python train.py --image_size=32 --horizontal_flip=true --activation="swiglu" --num_experts=8 --patch_size=[2, 2] --orthogonalizer="newton_schulz_5" --batch_size=256 --epochs=9.6 --warmup_steps=730
Rows from block 6, named by matrix and row number. Each number is 128 + 32 x the weight over the matrix's rms, rounded and kept within 0 to 255. All counts start at 0. Numbers have three digits each.
# convs2: project pointwise conv (model.blocks.6.convs.2.weight, 192x768x1x1), inputs 0-85
convs2.23:118091137167167089107098210132086095141126092116144120178130108097081122151096084092141121086126173107085139133070173185161178111113159140143084170113134124115096132153251165121145163118083108152129118164124100161126123073123105150255157129126156097114139097
convs2.24:092121075105140199154131119105106158124181161111131109139144116127118142096098147134100227157095034126106141114146095144142106128137123075122082127111117137101177124133096096137153112080107092112140154111123120081144087080129152155234109115149056119132080119
convs2.25:137109102140119046107142144157120084080116166166068110108130133077106119139191119166179066138118154138147115132161146112116163197138120108158163097084152134149107155103040120127121127164106077036129118166036146108136121142189088095097137138142112156088113132
convs2.26:129169079087154189028178134151141148138190192173163099114127072115133120106169160147123164191129125163108161149092152097098067141165107142099183117075144134085086133132142101132122084113142129112127083079108105107149140114055137118128108153123103124078119122
convs2.27:151068143126106091195148077088093152077112083136168114175134172139105125146130112148092117156149140054107141122032123099106140095103135099143067134134115089168149143143088116098241171116148128145111164057155198144119153087183166138157164082155068155146120118
convs2.28:134138103132131134194111126153091084113131112156130140104093189139106134141135154058106084119091171111137086120103125124152178069111198110123119137145135118145150144133111091124131137131139128126116154093113106104143113162118155149138127087120133138146130198
convs2.29:141119110124136076250181126121127120155161117125195168157162102126145148093099105148120165085154049098113096148037090126189064118147112132206127139128119102112160121094152005162103113199120103103126114113139148143161080082094157098131139111116132160109139155
convs2.30:121178128061124109149178090129093131125088149129090159140165110065130130154087137073132000140126043164171031134066127125116128131134172130130119140113186082084123164145072124156152116138173103175131111093094158113112138083080190115056131139141135096096145088
convs2.31:108086114138148202148124106122099140084097147145166089131122136124122143171134132166185044144073123137101165147101112080154124120161096104103138137115093090104151136106085103156130082136142104142117077129099098131107130082098050114074083128142150121134133152
convs2.32:142160150121130112196094130122079161147133079118106121105093091096091124161080105094110146149144117130129069091121141142108106123100153080111069142081117178125148124103126145146176138173115093123092183102081152124173128105083132187137092104145155147150149120
convs2.33:128044200141110098068137086142119122105194110160088141146146138080115132091147087154124213124149072153112115102078115130129079103068142136129108142110138112151144122119165076136101142126064103114168148071160135123151155176116088105083141140136053121132128143
convs2.34:118094159091174193168061182156089132127210135137129171102084116099065133091174124101198124167116034151100145103053113118104173100146108136155146097128120083125133140153114120086115096070068135120082167151078145129107175129085096182255114104119131120086127158
convs2.35:134157140128116111174133108137102149103176124154064096145093117071173175122154139122087174141121123150112143160108141096104092099130135169114125157101154075093151153066079119151134076104154139068167188131176165096095121116135088136154151104109152118128151102
convs2.36:108213172070127125121107121132164114116053182183111101156100107163142143157157140145109128088107150133114133120076099114116169092178103162086190103071126164063131140136093115108161205174155108118133137130163132153110095133093135094028141150140148132095160160
convs2.37:137134127071113144115165119136079120135086114156124172105135155144132134129119155074141116139121197081128180121147110137122211134037089113125158087116144111137141106125078119155149129188142161147126124109136121107121170211085155116119128144125138130124098138
convs2.38:153130122174093118215155203152144130173163133161074082091116155151155157145083166146130139119136191132135221132140143167095185079129095134159124146162138170116136090101130072178079168145119199127128139122155126145096117087132127082073100114133141179090117143
convs2.39:115169150169135176121146083160104081117095124166116055142127105174132098111149136085171097202179141095124085132207113089102148118113057118148141113080098084101144157157105097126145096121113164117099145123115110134142129089112127132126131094120139132100116171
convs2.40:121128138076128186135124085092157113086138123107119112122102119143166084139083164107113113163098103068136125100171145119129138135137108117163132120073168111129129122098173113138140151186108141063111169105143089092119214180137152100103150151130115123100157171
convs2.41:147112121121152117112123156122120089148155164174127091172138168187135108128185160108116047141136058143166125137083134150133119116106162143136147107140120125184090078122123040148161168164150130181128153153162090109147131210117136102041137149114150132124164097
convs2.42:107154143144145114106181101108117090127086132104122093201168017132176155110181093088093158095110098144112098110111100162146122146132123128134153143159116111094197120144149176119166152064139144192159100097117164097167122111107131128130144168149176076152183107
convs2.43:149134107148153160089145157174130140150113129077082151143161097158097125156084180072149134143108130079100128090108136115145055110134131132127180131071110159154141096153189112111071151237110140099081140083179152106114127102130106165071125164141130147086144157
convs2.44:125140118102108092169141127122115162127156135095116207135114075125146137091033150116141161118106106192131185142160076113124016098147129096130109109144152153112127096121097121131104150064193105089087177115140151128149111119162103150120097121133136167090113098
convs2.45:132102159114115105105164111135138129143176124138161080106109118080148161137209119160091129102158086167091164132102121123120151142131070162109100113107127062107094095117029152140111154148077151161211128176134161133144130152111071129203147131137089163109140137
convs2.46:115129177112153156167140125135128107156181187130090161130168156151094119142103144161049125142099101116138174157106141106180078128080144108148141146113113124137180070142000114166090097155116168119142104091117154122102178116108102105072114080114166143160119147
convs2.47:162120103142115143043120139142104134129134155129104180072146173117152107125091151115112186131089133139127122094190141196108131092091048137153159129135134096147103077088159146133112115151189122149077142140131142109149117120121121145107135157136156159065171130
convs2.48:137120083139136148163144110139108079137195115088120087178126110111108109103052122101164171147155042145129125119138110182117147126131149146123089074100097164117138123171180116109079136164149155130075116088064116115119066066136160147161141175103119152116134120
convs2.49:110126158164130136084153157168094137168127156104108119134100067091099177154143154184091159120172100167132157138121132116086171116166124128123209141104158097075161091206187160160115166110111130173090157119091162133116069147163115151151147144131179109060176099
convs2.50:120119105086125140126156128139160115126136152140111189137062160137087128105109127083128109141176117115159114119161111100121164177131091105119060132174143108152170140110123118121184142133137115155167129084070101130106165140126107149110085082099122144122109172
convs2.51:120107155107118090165132085117128124076114112088121180144142152129135160082145115118133107123137016120122155151158104128041111132167098099121035163058129114160113177065083132132207112189141100182137156193134136138134143128106136089021124161126158098100079159
convs2.52:156068104102152099141141149115118122129109162157181138211116138144055148136057151220156118126138147111127155172060147133122148150135165129153211157144114141079137132106126182085098165158113136143122119097228171124127196170139147108058134126119142137171090184
convs2.53:139130123154135114074166130087142153113168149131068114140169092133103142143159116156063112116143096168162125152053114128163134171118140174111097138134112101121146129172240107152120145130123140133119165114113141094102095124116134149087144157112199156108155074
convs2.54:092111084151104157089131232181120122128124142158122175093136079117197105125179118098051113163052076155126045118112092125154167141106075135106128127180106137087162143120152141106110108082141114113114136043157106130084096059118098070155134169094145116152153145
convs2.55:066142087139179189150099127085086108126074076129103141082171138117172110167204121122095108135097081107166086141138116123135139150114079137170255124165128133154058074135076131122081178116149133112068131134093114130137068137106085142145137130124170147097126131